config = dict(
    model='masked image model',
    dataset='patchworks of several textures',
    train_examples=36250,
    image_size=32,
    crop_scale_min=1,
    horizontal_flip=True,
    color_jitter=0.1,
    method='mae',
    mask_ratio=0.5,
    loss='mse',
    encoder_arch='vit',
    encoder_norm='layernorm',
    encoder_norm_position='pre',
    encoder_activation='gelu',
    encoder_mlp_ratio=4,
    encoder_head_dim=32,
    encoder_fused_qkv=False,
    encoder_bias='all',
    encoder_qk_norm=False,
    encoder_parallel_block=False,
    encoder_inner_norm=False,
    encoder_patch_size=[2, 2],
    encoder_layers=14,
    encoder_width=160,
    encoder_positions='learned',
    decoder_width=192,
    norm_pix_loss=True,
    decoder_layers=4,
    init='trunc_normal_002',
    residual_init='none',
    optimizer='cautious_adamw',
    lr=0.0027,
    beta1=0.9,
    beta2=0.99,
    eps=1e-08,
    grad_clip=0.5,
    ema_decay=0.999,
    steps=5900,
    batch_size=96,
    epochs=15.6,
    lr_schedule='cosine',
    final_lr_fraction=0,
    warmup_steps=290,
    weight_decay=0.4,
)
Rows from block 6 of the encoder of a small masked image model, named by matrix and row number. Rows with one number belong to one neuron. Each number is 500 + 50 x the weight over its row's rms, rounded and kept within 0 to 999. All counts start at 0. Numbers have three digits each.
After each neuron's rows are labels from the 100 images, of 14976, where the neuron reaches its highest value: "lies over" is the class under the peak. Only what is clearly more common there than usual is listed. The data: patchworks of several textures. In brackets: how many of the 100, against the usual share in percent.
# fc1: MLP up (encoder.blocks.6.mlp.fc1.weight, 640x160), inputs 0-31
# fc2: MLP down (encoder.blocks.6.mlp.fc2.weight, 160x640, transposed), outputs 0-31

fc1.208:564496505470478461520472303542447454499535590496527500543457479509438567490478427497508502498439
fc2.208:461524535562499554536511682494509567477520460449503519477476470472513465497545527513555492557489
lies over: striped (25 vs 3.1)

fc1.150:517499460497495529523523581461494526542645431515504563505522507490557479503532487502512500528583
fc2.150:504507515508490513443512495474525535488419554557510512538492487391453426589518468449592485484485
lies over: striped (25 vs 3.1)

fc1.482:527436502492510446548502574516521479565563529489487499528503479558377570482487470483559536464518
fc2.482:512504449414493572526519486407436565504458473523567504483534518474595439565611522442417447584479
lies over: striped (29 vs 3.1)

fc1.429:515516446520460493439533511503458478581453495404468484573561495519477541544466596458530524385558
fc2.429:509512440441499415482472522400496507487462490534452550439592449400541426510536432614494546445506
lies over: cloudy (44 vs 3.1)

fc1.424:586475501518486375560538396478577547505485521432522466565470488480459580504490392488508495463448
fc2.424:435502527506504592597466527413451428514475496455491525438487464582590436459547476517411550613487
lies over: striped (38 vs 3.1)

fc1.421:552559480521497419510470352474571523408504504440518489484521543451500517513496432512513445513488
fc2.421:447487522581505576417511595542398458535501426497477476463454442630506506436552475534562515463502
lies over: striped (25 vs 3.1)

fc1.603:597437526576506439529526471459593502497485478532499487507518507436530501532521534503505451498400
fc2.603:425519482461513379509445392500411495470584484513552465480440484660552489344449406507555525491481
lies over: crosshatched (25 vs 2.9)

fc1.493:553434495468459466449495660529530460572603504564493517535494436521539478439500514515463496448499
fc2.493:495521500492482511544506493497522623469503566499488516461512487298448499566506485501539566543501
lies over: striped (27 vs 3.1)

fc1.271:473578496504458548544518601472587460354536547517517573514509529537597477519507531547524528573484
fc2.271:520486495495501498446514418494370470557498509538480489421475464527495508489463526469566546476505
lies over: striped (31 vs 3.1)

fc1.155:535482497524498445511479462472448511551600515472497553489511512529418559514525535509587479506486
fc2.155:474474472437501557537491493456449524477361544533544519524488482457518436549540518479500479568492
lies over: striped (29 vs 3.1)

fc1.251:469588510538396479474456483462533493496475420470482500536523490581502543452554422471471514530559
fc2.251:522504530464496488541442546450477535559489561542547503528458498529482574484581515444449445605516
lies over: looped (26 vs 3.1)

fc1.366:543501484525454481541506637525563524523594521509532453471508461548512431520472557519468520493592
fc2.366:517517476459501529466523382462452505530473538519448558509503507326444482510512525451551556482501
lies over: striped (28 vs 3.1)

fc1.541:534469496483469390520501452525407606490542584485445455526505483516458553494494486561560499459484
fc2.541:480482498417492659521456540434541410510463481489558487423497487564571451514591502441491503594476
lies over: striped (38 vs 3.1)

fc1.382:529509482591569480505453573549478532472589538484470500494517511493500504541513545557518451497457
fc2.382:434498467412507522526465489446528419485508527524526463481390487634431485389513423497590492518495
lies over: crosshatched (25 vs 2.9)

fc1.536:485495467423453545509487526475478437477444528486524482349582483471546429460503466590480524421471
fc2.536:516478543533513578487566526402473524551496525437477495516529519379505481517462586559535557457478
lies over: cloudy (28 vs 3.1)

fc1.145:549419520489508498530516575556492512599645495578509489479526461577494464486504513507512516449565
fc2.145:493544466423485489525521473422490540442386551497488597536489502343493462484568480459493545516490
lies over: striped (30 vs 3.1)

fc1.531:486531567602509483525546519532450563446469513594523531545495448566445495508565490398533485561505
fc2.531:399482485539481437462446531595579452467480485487459535555404488473514492461486483387403498490504
lies over: crosshatched (29 vs 2.9)

fc1.594:525471508484542403515474619579503615490591554455491485528493497514426531530482515516572529485482
fc2.594:459509470450503560554475354391485418468313546506520495499436501553519497483550458466521474543507
lies over: striped (29 vs 3.1)